A small image captioner, trained from scratch: 4000 steps, 1.8 epochs.
Rows from block 3 of the text decoder, named by matrix and row number. Rows with one number belong to one neuron. Each number is 128 + 24 x the weight over its row's rms, rounded and kept within 0 to 255. All counts start at 0. Numbers have three digits each. After the name is the row's rms in percent of the matrix's.
# fc1: MLP up (decoder.blocks.3.mlp.fc1.weight, 768x128), inputs 0-127
# fc2: MLP down (decoder.blocks.3.mlp.fc2.weight, 128x768, transposed), outputs 0-127
fc1.590 089:132147090111131131167085124091123103141134113153073143105150117119133130140124168124151140097086184156139123130152090096156114140109112107134123121138109129133143179161096108119143136132125170122120113153141100156151151119124126139074098107155065125178103150125101135108138131097121101127132099134167103124151114083169142092157122134133125161146153126110179149115155136146147131163109
fc1.591 103:112131129120115085141141121119122105123111098091114169134092131120113098061109148094142127114115143129162135098100090119152081126169113143111112174162091107150160128089140148088092108128095138154109140128114145155117148099116122180172133113160142122138138140092131148197098108123102168116119103142132111128140147133137116127114149160098172133154158135138121090120109165122146120120147
fc1.592 082:167110155119150105110111133105135118152100118168114149167121162109119108166152149102140158129124087131095075151144118169163123123110104114115137129119124138111080106104158131102095122141100127120112122155152110096160116116119124126099140121086159076154091097126185144148142127091130155191117155176144152141105123130159129133104096115105124146157105167129146096121124142097153121109131
fc1.593 092:092118102124134123093160133117109083160113130147095105112151134137135110122141122136121116107110101125097081112091127120137167169157146075076103122156146127101125157157096121144154097143072107142150141126159099109129135109137142127113130131126107124133122099117145062120095133141129125128101085083100101174077092112163105151109140149141140124108127122104111104164116126103084115104137
fc1.594 084:094094131110124157122134100102151146121094122154122103150153132157104110132140131136149128117103135136108117102112153131078110181119150112137096109090109115127176096092109128114095121175095156093138152138132088142150127145185131141184140124168097176094167136135080142102173100142119121143117140152113099121127112158125106116141114139147150140171154110125144091114170139123102151124135
fc1.595 097:129106123126078134135119116105156114138126151153092124166154117114158093094103172147126161132165119137100095122095081127118168117148167094107115149141116171126094132117120129119121147135102140126127116158124118129099167088164118143144118110108125186117142163084144144116116139160109147100180145089101119165123121122150131141154141157142133150099114094165158108147143120145143146129059
fc1.596 102:113147116138141125100151159086123143145111147140147153142119108121125102126117150147121122130124142143138097109155139106123102197097088147097152120122102127140121132178120104123117118145161143105193136137152135132136160121096096093082115093108153124079107122157158146119106146092144158134093068104153107124090106110104122137134164139148110174135173138120113109124142153113138122194129
fc1.597 081:110130148117130112128133141128129137142105137115113122107102139113128151120152155104168179145131100135154126080114131087142110181107155146159130177132120099158158134080117151139089116166089128121147122146117149169118136140126119133113111102100145169152162184127130145128102182130132119136122093143147093137145154149143112124125136120146140114113154190117130094135152167164153198153104
fc1.598 092:146130149147106090107084124148120171155132135138119176186135120122126120129103107126130127184124157146143120146161140112131089169145109158142114134156131087108121098100119115164114142186144150125129110110081114107133127135157165146108146117154115144099117118142131149152152149118118176092116108159183177083123122110168108189138138132132132148109119097089144099143130104133137114129129
fc1.599 088:138127124121097117155087125122153134072151104120102116145111126084127167122104172132105118123140123129115120129134153149161092096105108109132105112106129098158118141171127134096129168098154140121199153146105121094119120140132134140175116164134114147102109138113154158104145136108165137157072120156101131147191147112121135153134126134096171112116110130170177130150135098156108141097119
fc1.600 108:118110114141075131131101135153149113135116128112111135178151146113080137119124147139113094138159113152119113112143123127130117113151029156127119113155117116114127128125119094097145143092163109108151164164126127126060166144153097112131088172097139126111134141115072128102105149073143102116137101116127135118120145152146110142128157131149108164149116130127110172161135157147119147148105
fc1.601 099:133155147086112135117146121145123172184086102146119144146141073140131113162089151143116152165113125145111145126146167145169102173109088119151094117108171119162115133138107115124105109131094127129125105123152141171121154117076122142102127108090126079088136131097163183170141093152116142111161133142124151118124114122152137129168167124126134120094118130119133123148119151131144157131167
fc1.602 100:120119147149094130154149123122150142162130099176142101183148139143149148110159135139151124167140139114123120163167132151144151129069117149128112197172136106119142120091141143118106144165115135119100102135121140127151126129100094126159066155136129178177120145136137130175152109153115107149128181149100133097160113089189139148131125140137139140141161136117122125135162124141123133132133
fc1.603 102:135090167124135139145112105108095124072137132138126125170113105124151081149122168108150125106113137119169161105145132156115104138136141093151098122138110131144081142152123096159109142108073120133145119130084121144154134138132144146130175144081109059134123125156134103122156147136119114139123133075165151157123115144105126159133116127128130048129088073130132124117136121122138109138159
fc1.604 088:167108150128163129112102158089166143155135184108105169132133146125165066141136110127103157123113152148115139133135120122099124138123150113146179104161134127143135139134090160164127140187130073137137118133103124122102126148149166108158142103117145141116099125124136097104122113139080090140090151117116153108120131147118135168130177121139132086112111125145096131170135105114133154089081
fc1.605 098:125099101095155154117114156089136152143162102154125103139125121138142120111124124135080079105117132165132132147120152104142139107112084174129140099136105125136116123117102096143106126123089173100117112115137154107138136127084122124159098137137080103105136097171098131149119117129119159098151122129099047141151150123164118094114182093143152144121100085136127165102113132124154146148156
fc1.606 092:141067091100127136116158141137130072125096134119120114156141134169125123148121101105134121099099126095121120109163162123127131125140105138130124139146094168083152112156123108124088134086095088138128145114100132170134125129148120133139079083076107094083156142145116124132092125109141121160145077088116117139111144141119131111140155118142147168117139127151103129081144140093090178113122
fc1.607 100:178150134121122134118122117126121095112141094121128118140121116154110148152082167156111083126130143104150125141145151127110111156127092100140145149112130153162104160160083098135104183098109130150105159100158119126102156134147118152145079181145126114128160125103148084161144114077117157094103120103122157100142135156158143144126153095123132119120128121150180152154119091096171148124108
fc1.608 110:132147122122141091118125109171163132148137154133062120090146106150095157123130158082112127123097145151130141093109122082127116113131104157158107152129111147122090111133130145119144137085129113119105112128188116099156115170170104088113152125126133109119158140127110138133122116143125159184119122122140182145140145129105164082098157151126104092143148140136088090148105083107105150110137
fc1.609 123:132146073096131148149138147129104139122131111160152141151112134135125139141142175154125128126115146149138172123134140125147076091166173137139090095082127120145123120168142090081100110106138119153154165145158126140151075140127110129135081074147161140157167103105083145118123109115118153115102144167125132141119114089108142132135172145148110091110094124122148113152118137091114148095133
fc1.610 080:130124119127120130111110129091116182175160153149106116118119128091170140110169122168127095103129090153149108154172127106106119147141111126175097139117112097126145113112103146144141162120126073115164139189167077123139137156163126136113149095125159124113140146135109151117152125148147105140098090154144163126163108129102173149130131103137136112157126188127121097141115129144112131166134
fc1.611 077:092095134100143059110165125153097127131130101128110090102150146098089107145119120138076103140142113136128109157151139124118118137122115159100124161114110166096132136118159134128083131116096106125150155111135146141131128099149125161135095147127134115101137100130111126136127103152148070136178164053118160142133134155120111068091151159120119150138109167160144114096115143114128125152147
fc1.612 096:108154097150149148114121137121158150118136070101138157148164143154111131089106144099127141119140128170116105150141146143127107107105094168118143113122140139138096113177142156144151134083127137134114155172173105133187157126114127152163112135154150115177126127147159123154158138118163094098090122153190079110165155125167157155121151120110123138122111141126145137144161118156116114141137
fc1.613 100:134119106053158083125162122139133144152140149115111150166127107167105143132109146173110092132072108146098147140151114138155094090154137129129140107100126102165148153142112162130108151093119136123153088127094125096143117169117104127134106117129100117162137112121182116158127140115138118138165143125095091101120110126101137133147162118165134147161131119132142110118188162130169146134096
fc1.614 102:119095136098147166110133105139139118138136089139123137095110123113136145157103121131149146096153092112137126088151147118144175117142150124147122132148134110134104129113123115125132110124098092118151107143083133139081148117088116133151160094105127193119134127110121133135215150153103131180155088112121135176157121132132167131153150116124157068100093114116138098090116140133128169100133
fc1.615 082:154124095108122158112110144102145112154135135104124095168128128106141114109130179161137132138118146141155115121126105103116131120164163126155142086163082113126124121161125108116082120143173126161142105152184161128099167129112123113164109101111146113108162076131128143097128112135162134155170126148143161122128141092170137171108176114135146129153110138172159128142130119088113177107147
fc1.616 106:123121125132100132116151110128117097113154128109113138142113140149137107154116111153115100128106123149111095102159121110069157155125128091132086129115158138134144136113097100172145155145099130130106218104182141135141123091147116170139132122142138133104160123133166119120141100141126127112132104135135093118141155154063134117107099155142110156172119093172132142150126154131173138182154
fc1.617 093:150138147147152132118126104172155098170128097138165104129125075164126152149129168148123089095089131140114116095167155158088146161126137106129131119130080118141091146187164155156137158134139149130165128136161137100149143153128121136131086166177151104124116135120147147107134080127142128110169141110108138132123142102147128162124184152108108111123132137129170129131157098102114125138105
fc1.618 106:153099169113163139116144133133142136173121158126154154101128130147167135125112138141101141094073141146124122132093133143146106172094155165106111094164161143098122155162148155151095091173096090132137115135125084136151152158151137144134116071141122123143134168130150097104134131146169110140166156114127150114124120132114155098084110113098109122084129112106159118088151130153141128109103
fc1.619 104:133095135114138078095102120121151184149123100137122105140178142121119093131152147155138117167085074127144142116132123116092080149136120138113097130138136116156109146104129149132135130137118146103125102147132094154172154146145102123096130142103132104122123102108104130099205123109155129142119139129118078131137167092185136115125104148125168089149119141190105124099111130102140131138116
fc1.620 097:132097094099109094148131101141144154150157097150119137123143095109110098149143176146089137078118140129083135107142151095140110096135071144121143101090129121127120115152154089092128135168119127152161144100116147094105108110162099110153142124126143135099119104130134112128146133141109136143123124073184091124116131144194141138111169142139097117146091161156113137123118113086135126134091
fc1.621 082:123126090131158111155111123157158125102169139130141094145136122128141114159144116153107168119133172129158108165184149167151114144161105114129124127166153132172094089113107118114089100136121134137119126165131129114124084133116142149141139095155097199094114143122135139145187113130127130140116134134118126124116143123077129119165129080137117082127104082080110123126110110151118110155091
fc1.622 079:172131111105113153086124176107104107170125126137133133118110099137149104091127136156127103169106081082108102094160142141085099125155137139116137148148102154063123098140131130170111129132080120103141114144160146125128128134145162132145086125126181135153172091091120101101145095184119152095156120131161110112137173102139118112117144107122122127130125149136116148152138110117148124144130
fc1.623 147:105149171139151124155128130136115163141112133089097113171138140124112137113139166164147137144069127118096139183147085121138151118119114151124113163110126118130137099167129148122135095152097093105111144157090119108096135150141125142127133116103165147109159146109077133102150116108103153168129134131086125115168111113126161176137109122094126089115123125141108171075144097181153124130134
fc1.624 092:140177151121088121113136104168101125119105135107101139123122125118126140129157132161118187097136096118159126112161114156121134139123153104084150136110116161140152147123106106127089150134148137151148122134128136147114107135129112135129143117173134141107092142094169094071202131134133076117152163152112118133156117135129152159099101131098174101122161132159164121108120156105179109123096
fc1.625 098:154139100096167150107114115120115102144147125100112156180107088125139128125158184121106139110140160127109138118144126152086097096156074129145123090071100121145127126106105123124092120128102177146144120111128140129158099138159123134131141151080095121119135100081122107149142123111143107162115130096114161157104121100146134144122195115139108131150149115081090107139122087126159133132106
fc1.626 099:133130090129156121124145122145086143132102168113163154105102114158104136158152164120104111135126116100147099127180119136105141147145122126128139136109095136132113086155123150127146112144113141084130127155162155132175083113180124161100111070103128119099168146127128139108131110102154118163134116140122091147148176145144152108128149148111147144189145135129112073086131143142130147157172
fc1.627 097:105152158126143158157126076090105159118135126160121138152166168123079130122125173139119107118122121158129101122093153171135056081138140100123116135132109101151133087154125120090119139134132129135171150132132099107090097106075133145136128131167130116134093129132117145100154097166117152113106127158156112136126132118142134170083125096129165122137095096151125129131093146156167132127107
fc1.628 092:156137126160154125114132144140124096132141168130141140097139104100143121094121129176169096158107138132127114160150105116110127150162156129136144102169111144119139141107131134117097171117186093155150126166115099135137149131099069160147108158144121143122123113134142137109117140131147137152118199115111160125134101115137142076120118104108149122135103130113099065116136143141097168056123
fc1.629 090:156068177126131140090093141074135112137139154125103142151120116189108139154116136081167126130103110115176103139092122115147154162149136145154088125135106124133143131114138103139103145147136102086124140162103108133126119129148065125144114114172160150156140142121117125119108174158130117178129080125090098151129151135137145108124157139088133126151126117177156149115140122130111145114141
fc1.630 110:140128146176147165102109119121133108160150115113098150076162099142111120128145159135114108084120106137099136105114133121134119143157118186159143122086118143106126134075154137124090099157143190176129099126170124091128101162167101099126116094181149118125115151119129087147126109124119094143112135137094144148109154134110135135095146133163123138107131102118116105079105141134094139113124
fc1.631 091:115120110153123114114127126061112148143147134143106168133130120139107105123099154147131113137154125117156148078109129104077107110123139136134147106150108115124132093077133110156110147098116127120121115154083128150119146087135172150159106090152087181138191096120143114127145120125155133126096100131118133126100158093112120100122148185169153151144144136141162100122150165102098164141140
fc1.632 094:159137152154129112097160153111130111156129117124128121115112107111094119144098131195102079133155071093107119142126114122155139102157119126135131103128084132143138098110152117126125132090075151142125136096128151131108123175138158109151118122167124108146164109111153087144125130121146160188129133150131105105124152119122131144115146087085134191151130120152127084103150136105102085152104
fc1.633 100:106098104085090115122112098133120111143093139141143095186127125128134139130163168111125098157121130133119085120125147152132130114146086159098087158147108081142147122129145133134099157095156136160143117099109164127101132111098096094124110125129087115082127081131112124127092127123155137160126086105099173132091130118126141137125129128160134122123126118124095112151109161106050138139083
fc1.634 115:171115104126125141125176129130107155107123042119139127150132145140142155151116162141112126121099141150163122093127155125126122163114122158143168134099149183138161145109104150152104126143084183117123175132152100162120138151159137143149158107155149093138151125109150160114117122120105106092140143137101136111147160132132154097092147133158152139143151147156121159107131171127162094145155
fc1.635 086:101104181139166068087134124140151101105159115099127115122148131151084114108153115134145134145145077137122110154140131185157130098161109086145149117070095155138117099100136160115111139148112140113120083137126098130126169155148128138124095142136156163154103175128135122128150133171159152109128161137157203142123098121141150126121145108121145124149146125107138124117123120151118151108117
fc1.636 108:133144141113175114092123084169131179131118135107094088174181123101103168129119113127148098141147131128140134114131142130139088132132132146118109094101110098115128135112145098128130120132173139109153159120185110108167127184146152105148124134138098102144156138139144121085130121121191108138129142174126137146109107142142128142139135126099136117125173111114080125092132074158107132098102
fc1.637 112:144139124108119126113054150084098121167126107147102146178138132167094124144106131137148134066132147166095113120157100132158123105184116187130134097157132142097118152119162116099138107111124130110124160140148119133133155125167134161170143103085125149164121162113108122121126156089133148095155121154106139130156152102124135106147102164128139098118106121133112111140128092144130119089115
fc1.638 093:175146130116093091163156149109107097134145113181120154142155110116128159089110140146123110087107137153133166131099128123115138106145128177110130147146137126156086092177163150154132137063140092127116151136101143138116112142162136151177091135133115142153124100121131103149144139154149157131077117081134098128097154129163135122155129103172106114126126140158156148148119135141134171139122
fc1.639 088:140122094096135078104116089171147153145116161106104134166181106185068149122088127119131133123131117105097115152140121152119120109121151156078106104091120155167113127122137130121103077098123102144155121156151126115089131151139104144138149139086100131081123104102131101109136121133122111172149168106102143128122147122099125125141163111088142115165125171117111132138101106129135145141109
fc1.640 087:140153120136139132105094084133117153133074109120150123142115104106097139157139157131084085061103125142154124153143130127085158132120136130089117150124105153108116136116125127113081142102154148129125135131122152082143066102127126119118117125182106126145099129093138144107146101069093099104145148139114091099107122127118115146093111144089147111139172130127138090123165114092152101119150
fc1.641 079:138173158142106112138110155083157108132141167142157105165125137123111127169130134148149132119101138161104112119107124125128161139145124137176113123162116147152162125100120104153115137092162115089134098181142077106120137146147130189176120077161136103112098123122152150082159111136164121138109135109139140137113087102138123154114126143088163095145115166147129136118107138088114153120154
fc1.642 101:168125146149119120095159166098147095178122120147128159132096125122107163124154137138138100129123127134149145125146116099105112082095089136133119105149112158146126108129141133130104123087098191083122090164115119108149155138134130107129098143147135152126127110060099140164151127112131098094079112105101106125136118118109174120114133107129170175159139088101134139169141154141118162118124
fc2.590 088:082092157124136125111147124154127150140111157125155133168117111154091124146138143118143098141133114141130112131131132125097126125144147151109127148138158121106070092119130127126085138133140086120126176154106120106126132150127090102142128146107206108116140143119154086102144106167156168129096121091100155118131180138138113157139098115137168092098106140134145104111102107101093133059143
fc2.591 095:078084118125146148129113131134172100118154135171102129172112158137174162140118097145151140103129134190102123102170156143135119158136142143111132130108170132098163138120073149136113147141107142117130090133124159108131152171119145105122148124107144158146130106139148153131143148179079137135118096129124124137150159171111107128118097114126116104147095137178107140128100136153138170130177
fc2.592 087:132153133133137125128142095148116112098105099118134121086148105082123143103124170159128135092097159116154157113129152120100119164145119153129135075152148105129162135154099115150137152130158130132165102099091125159137119173127129170149148127115125132117145147137104097122115147169105098062134125110125118158133108117109155144179144153149149160099147102144093142162183115118136193133117
fc2.593 094:171140099114123126147106108128149127075107092103164114141126112097053130182124131129126149140135116131111138131142111126108086107105090119158152128100093066118106091097124111149103131096150117091100100098117169093131135117142105142119112126104156135077094151128117110088124116074116133113097113159139097139157146126129152108153127102101127116073135133140133117120096113112124105130121
fc2.594 087:165111152128158081089122127112132147141158119163082136133137114107173141064122146119096098163148089123121127124125131130132147121118127174091114174150126132169082108156113059117124126137111107155108101120139126116086148113102111121118123135118130114132092150081128103129110140093129109097140114113140155144123142107136186136133134079096122127093150115152106110122083140168113146123147
fc2.595 092:097110140106176132110127142145120159143148113093144135144095129112134144164148112121143079146081154127179135120160186147104080086117109146165122127142168070127179154134116118117105109107134129102122095140149117135159167112096107072128135119138132092129101123156116170115148151161136153150102107159153108128102141162142148147131118091104124126101102117099127140121121159129141148119153
fc2.596 106:159130146133092106165135098177124094108142118130120126097136114106131148141157119113150138117183115151126139149131139128092153090175123120190144150125123123066158127136143168132134106091107119143085125142154135123123123143131086143154114188152095159153144149108134111142166120151090122131132134118111141119089159120140160119120108087114155101165109153099139121122089098135163144088107
fc2.597 088:124118116156144155078122119132167092108175123118081147161169132165128122122137096128125126112101169141156099187159128152108118092175118151154118133134147160096122139120122135099123161120137135112085119115156137111131126153140089115125166174146077143135095098109148149126168090139141107147117133116110155158100149124124124114111116158121143178176137104124144103108095135141139099092122
fc2.598 100:112136176112158144141151141122115134124154135161156132122150116146141131109160175163159150096131113121117153153104116169143135103132155156144136128110115180129152168175135140133139127098150143149137190131178132163111109133114086137162105108133133137129136112101107105157136160150126105163144154090075104146191128136120171104141153094109155156163114149159133155130133140147139159151128
fc2.599 085:120102145128146120130166094135137151139109148126133121119122110168168074132155081130170128157115139119147128128149094127085159159148163143141159159133136129121124115101113132182159115150093127133070112134149136164154131136137094120093133087119129125173141109118125098127142162184080123128168131109166094141081132165158110125124140097149116099143151143091113155114111164133128114148142
fc2.600 107:122155149100148148129141109103125133143141126135145092069091116106180114120138099101144134116098142108140121160111158148109121147087214104132114154101135145133098128125121172127102124142100146152108115080129107083191095116112130123147146105178125110111134112116172125136145120149090140137097145157102117127121148105116144132116121112100132104111125097108139104137092086120170094107126
fc2.601 099:139109114175154157151139136168167094089148159147127133146139154102110136142135154125109112106155119136145106099129095129109152098162154125127142124105111111109161109144139137127136150125135110153100137163116107079104123108176121054139142125124105166124098137099108116117108137145138070140077117113125093127088178126068137147100117118132101139125131127086119112126163149131136114107078
fc2.602 105:123125178094135182120132126142139158131155160136098129111147141164125125146153084131096158118118160099121157107112155132099133148186152112152134078089150199147124137141134126154134120127157140176118151103154113098120133111155145145128151095137152136113177133111087173136082158096118156096111112098126125153141141166147120102147114133108094141143086115154110135119129140139147114112143
fc2.603 104:140135124114076170114182153155137141161099114122143135114086173126126158112115103181109142136110156139123105137157114125148117156111187109092143104081169107169131132133138114109113134106160133117127071145155134136100104132138093147110093124161116125120095145111138097113146104119133117124111149105110132146138170143121090141104114125147077149132173136108125169151133124137178118099101
fc2.604 089:076187170116117176162125096136103151147112101145149116122109134112129141119132153173119114124091095132135170136138170154146132129092132131149124141121087138163125119116146071139116134083129160148099123131154120115169153103130117140127121148118097133140131163102126127154145118124150164087117126160150094115151140114107127091135079166060117116156141125108162128112151112133140105105169
fc2.605 093:169139125133123106159108130168137101120094131123118133149135117162147145135134152136147135139154131147123088130095093130083111146165194118118123135093133128119146135146142156099145119122142070152146150135127119108132104111178112113112133097128151148136136120113128112094194134090140082138124143145152175085112101135141153181155067099137117114117129146085146099133135107160098150105101
fc2.606 101:135191179126115137130126104148138160146182132090122142089127113101128143122132133112126160129165093129133133151123133176146076153118125112101106111113118094146101157115112145092124137161130126114115097141139121059110101104117134120137150153186123154152097135120125129143154128120114120073107159136166142092090139140149131107103107143110105090107117102136128103112104135111162072107114
fc2.607 096:102113138113121107138102102114143156143124116155138105119117134106128096119169090091159147159140112104135122088131119141157145123089156125149138100106131117111140119109173174135124105150117164145122090141055178123161100117107129134133176106126148171087134116127114143136132147100126074148098141141132102139109121112096114140084144140132150117140102150053073111126119144151128106129108
fc2.608 099:151115111130100178173106135111101126133114104098183116129131154137167094174132103153133081109120113101130149157124153182121124143110132116120103094111096080129179162112132088134091152158115124122113121122101114170077126081118153151128137151143120152135141109145124098157134089088140084105151139131144103093119124142126107177134102126132119159116108108116103154118131163136130135148112
fc2.609 125:079171111126129140116098138124115134123117109133134120175114105130136123135176144100109069153112116145093103106084111107135121122130101080167157131164136157124090154126112195130112085136120131139125123112122126127131127125164096107118139165121115182086136094116136134131130073138133120115115099142140106119117150124093151142138143132137172132123107109138093140133119130155142085059174
fc2.610 075:113147129114164148122137141081114076132119099074133112169086130165084119108113114144110148138149131154150152124121143134131127121145102117079142115146089108128131130083149105134096099152142163142129112109105109150142147102105095142116131132150124102136141115138098116099110139121132126158172128105069093110092133049139127122129112125128101131157145087114170091122146124179101127105105
fc2.611 080:179116137144086152151112117149130147137121100146094130112087117137130155106133142111152136100176095112114132124121119096128093089139121106137144104140120135146122147129108113122125130115166145123130075125096106137105102110092128133114159103150153113111112126127134117123150147048109184127083069166109135116089117091118124187175125106150130107099111094121112121137122124122164120118083
fc2.612 103:144089125095123096129152129151108120130121171119116125141118130109122103136128078098166129107151150096130121099133134116108137146151163098136111191142136132117130139089121106093108121125143136137108126045109182105109086139123124116120123112100144122091111097102122135115092151139071126146175141126079176135076132137091093128147143124112144133141126124097119129130077126091142142106123
fc2.613 091:162132104142117142166143145158108105139117157141094109168130137093193116141135124083120126141143145143131095084141145101148179156174113110140096163154141122185103107165107159108154140116138131122127146140124126147148139115134119105105140164164190133122157139105102165109135123118123133123096092085124122175151154151130145147159082132164113097115110111121164107120140127138147140157125
fc2.614 093:137179092156074119114166127122118121133137162139124111137152135162081104123140142124090122127066125153143140136120128122110094150140137137131134142155108123112094151157121135087155118139136146112109161140111115114140132159169126110094091100139087058111102174109149099108115098142135102125145170094185123100120130132147093131091132161165094137129125129103093109133148136127121087134121
fc2.615 078:112136077105119122116126147140116165145111112160106133152103169128165148129094122150092116139150107153103114159135149129152134123083102093131123160130114158103127087139131146129103144152117090154131129097093093104175102124169081141134123145163080166120160139133116102125164133092118148121084146169139081160096117148106133120114117090137116120161180104093121100101132141141111133135127
fc2.616 105:126113123105178134138111141151134186141146149125149091123106130116106133094144153106102151156174141129157148172132118124145117141150137137120164115154105124127120125147155130101119081138132155154142058137095118108128153129115170120147086157113134106164122144130112145134140168115147122121136179133122157096125089101163166128118160116137122092101132177093123121151151101107111128056110
fc2.617 092:109155136107107115151140149088121174106159151127123158128117143107142086124101121114149173168154121132125123130103113137174111106146122133121155164139169153119132110048104127138133092093124100107086122111104113166108133090103140127130170077091116139121109139122107135120125140098119093173097109129121108173121116147122114108134085132133131142112113115095122100123103153147175135092171
fc2.618 111:114162110142131116111118081109147153155140114123141128119108118140147126096098142112138136123117132143146150114134092126122143104076126128072150119077128095168133123097172121050136103121125135102131121156125156131109162123147180133131094124123142102103083097119079103132140137141100125125083130121113138127122138173118066088133123118106110109169103108153129143146141106065114136140151
fc2.619 098:149092132110153144145145147135132142094116126143080150104082142147194194106108129164125133114129120091139147094123135078159143130118139137161118112119129124143117159118125127112187154138117112141133163146127078125085113120160132106123094151155159153144131147124127160104114177104097133133088123107151113125148110139148129134180144099148128135080141116106138136121116165178091114133142
fc2.620 096:170131132109127160145121127113113069125102143133091115138129137156134149139113099136158128178148116134153107115125114136081129169085193139149105148197136122105110157110117159104083122092156104125122116135170148117123148127132125129143109101141130140119133119128098113146106140105164101065107102166082095137121105115093142134111125111130146160139180102093114099127135125142100127140153
fc2.621 086:162130169093083150152115143106135127149111095142127138123108108109111121128146165135126092132097106143097121105087119055107139150102176139113139124105113109124144145146132116154137164128131119104175123144139144151132174163141119084109140158110154073155130135146168108109103138098121134098116149112132138143137075102151109142088105167141137125118162154196159129115143130118154136145132
fc2.622 073:080110121171159133133087074114176163098141124157123115133134134150116173146098171129152149115136154166142114161088128112156148117104126078146104105110138104191130137109132136114124092165159114163091148077114117117150123122103110115114139126156112098088119128161120156143128136093139107138105102152107152116124079128118191116131138143119130111133145142141131096113128160124134111107115
fc2.623 143:156123102118143159081134122082135134128118080156157117123132155101102135095151134141115158092162142126156102106116151115092126160158154100132119146115093133124136153128087087112137125122105172117117113076138121105141119121075103077137148154140122108112093127153124167120125135127121123096152164091144117073116161154130130161143139129145172156128115119110135081165122135094174133152111
fc2.624 093:086099166114148148125135130102118141112154124143125131088100144117157147115070130130113073163124146174084144135101141113150129117134127137137150119112121087124125092110122139132175149152100141104108136115118094088146147142112153137157126153087143092126128140135098146170107084122090196133111098106167116117146164111119083101138131125137091142128105123080118149152158116124117169122107
fc2.625 094:129169137115107097142123136159120162120107161142123091118138121079149153179137090138101116158107109157126120138109121120137096138070142118131085137166149147153136112156148125160120146120153117083099073189136107110102158114103124127160095118161162152121111110142130121137132110135129120102130117109138077124125150134074148115117121158116074151099090118136112123115127167150112144103092
fc2.626 099:130094141125121131152139121094158109106182112134107098154166152108103125122130086138126128154120131171081176135113166104129119164142094113115124116143131126092117159109140114136123163132146129167121131114099138130084155136062134107116172178135078129167102130106119085121136127110093139098122111125151140127120084105163109148159114127153107097090108132122129117159095130135104104134082
fc2.627 095:139126106158101107112129169144126108136119121114117105121085064113181125103127073156149138149137152115106113104181115065121192153127125174120122102115142158115114143149138125154131150110126097134113100121141131142156144173172117118131136106093127155118153136115135128131102173097107123144138152084111137120130147114122120117171149135140122159134113166077150130123187114109123147139117
fc2.628 087:093153145101089111170155164089147147089102135122099138151155137177124146182145162088084159142150129130130177124108144099150141110140112157126146166057138129177112112156163143116146110121087143108106136128133135129135111100126147133136162151143109161133155094162130114124130145128103126141129077144134130139160142134104096118123129133157136144132128125152151150147106151116143095183121
fc2.629 086:107157089137106079128137105136155130147115105135106128108135111101149143126133127176078153187095086145122156121100155131127081133140120148102106104120121084166124113122128144103096114119099152139137145172143112112107129131158119138141124148119074161135109118111126124122164102128162096097117132152149124144105124077139144143108159097151114125072132115117116090069090118169097127126138
fc2.630 103:137123132096101126125149119135106154093069106118120132149129177164129133140071136082079144117093139150097157139115098120156119144110153123092116116149107125155146130159081134125128156089123044135137140120096134142113156093110130142148132154117110146143205114097129169157147125116122145114121126147158099083144115137147129129128131099122139141144125125160146164116132156097116106120149
fc2.631 095:134118156100156148107141144159127142129138102145149125144145136093121150109094118115107138120168119123131062183160131136141125147144121162145096161138134114114137158146135129108120142185120136118128184123158112126164116166130123152102123154128127117148119158144105188155150120154098120146161120113072120157178158128152154123110132097081142116115132111172141127145109172134146073131090
fc2.632 088:112087105129156129171099108103133144127097116161124161111173143122153170143120129122120167135109151142134112122121139143099125182100068148080134148126115110135127108176088114105118121146177073119138130133131105158130110110153162130104159127131145099145144152095159117122145102142136124075127113122089120107142090117129122112120106113162133085111052129157109143133151124106131138108105
fc2.633 082:172171146143135134143148168120166132132185127126124160087132128128151097131104127126136137080164115100142141149128109118136152185116138119149151090094126173124109127095145143083169127126111113094137122176139094134134115122159132152113113112130123129156117189112108126112164128116089134107124155160132114131136121158139122096119092123096125152139117101116171127141152121154189129100182
fc2.634 115:100095154165139140142119141133137106112116173148105096172119106100121131124107148092097128160165154137110136096099122127138135142130156153129097111170157109084121148177089154092121120136153094148113068104087135047105086123129126126135130125109094151116130132099119130167133134136150143153102107150166092096133124148151146137147119111163145127110140126106115122127150107135086143105155
fc2.635 097:117154115126129143152152131080120120152105123124099110126105125140173172107129136114112115093115139086160169107090135090140141139087123144130090096182137106089165148152104132149131148090160161160143150118087120160140099123110104134159155133105130105120146089111131123135103110115081141169126114129113088115111168128122080131113120166081144162117103122128108117127137103131168150135091
fc2.636 100:110088127154118157173111126089123095150096078119108203093077106135169104104172110103118089122078102112133104104127152141123178086111111110167120145170159140155154119154109126147142124116123109143109138157143148149103157131119104121103133142127130116135130117128135086119110147127092127125147097139127164101157137141140143118089103125159093151124113154144145130180116129127134124151119
fc2.637 107:100138146138127178117197067145142150077132132133164156133136096112159119145151139141148133152133159068142093106112140117129121142110158099143116139136114118152123109157120101128113117138119142149147107119105137114129137156148128140097126155154166126116094127126101131155154136162155118180132165084199132158115101151134136148137156128144131169142158147091072123163135130114120130127146
fc2.638 096:100127095111137157118096099120149139125127160093177142132120134164108096153137118162127146140123117085126070136172136128167119154101130087168157102123099114163137183090133132114126138161095174115116123174175124133146155104097123132121131148139114122121137093136101144143122139133132085160153133171161135159119116160106092137139160166108140107135109136134140077119132168139129118129094
fc2.639 085:120142123130103156146156143105125098138108073149126139094051147107132080141133097116117137100096073149155114114098125064142157146126111141160155149174129092118135159162111173116123169135158152125126147106122112168155133125118148127119113103141123107178108132143125152185157117132112118098133087157134133117128138149135150144133137146141134133084102088131138108122149149123159118140108
fc2.640 093:126131141108138101133125179085122133128153142126122128115117149157136158114100112100139128164160167134086151074126125097143094139115097096147167112144119135107128106163112155145182132146123108116144144114096097156094167188081134167143143130068158148133137124144125132146102149171126143160102116135163122125156126121140162115120141093172134111100095102121121155123106158145111161135114
fc2.641 078:140116118089122107126137103154117151104150127145076159114118135153146151108143111139131134132128128124149168103150164124118113138114107137125124140109131101107051120142131139143128168167094165146152183113113132131110117087141133131086152192128140156158160154154120131169104174125113172138136103141107117150143174099134172118092107123139139155132154088115108111116154092172116141103135
fc2.642 103:144106126109115124112169089152077166105111121107130124169140109116150115127120144138071141114111125152094111164140144112138136134117130188134109105131116112123106138128110124118146131177103121161104133122153104097128116126125094093134126089084137111114138106171163075152073132151138118157174136119106112160115113149132092124133161107135076153094125122143158121145065112125135112119089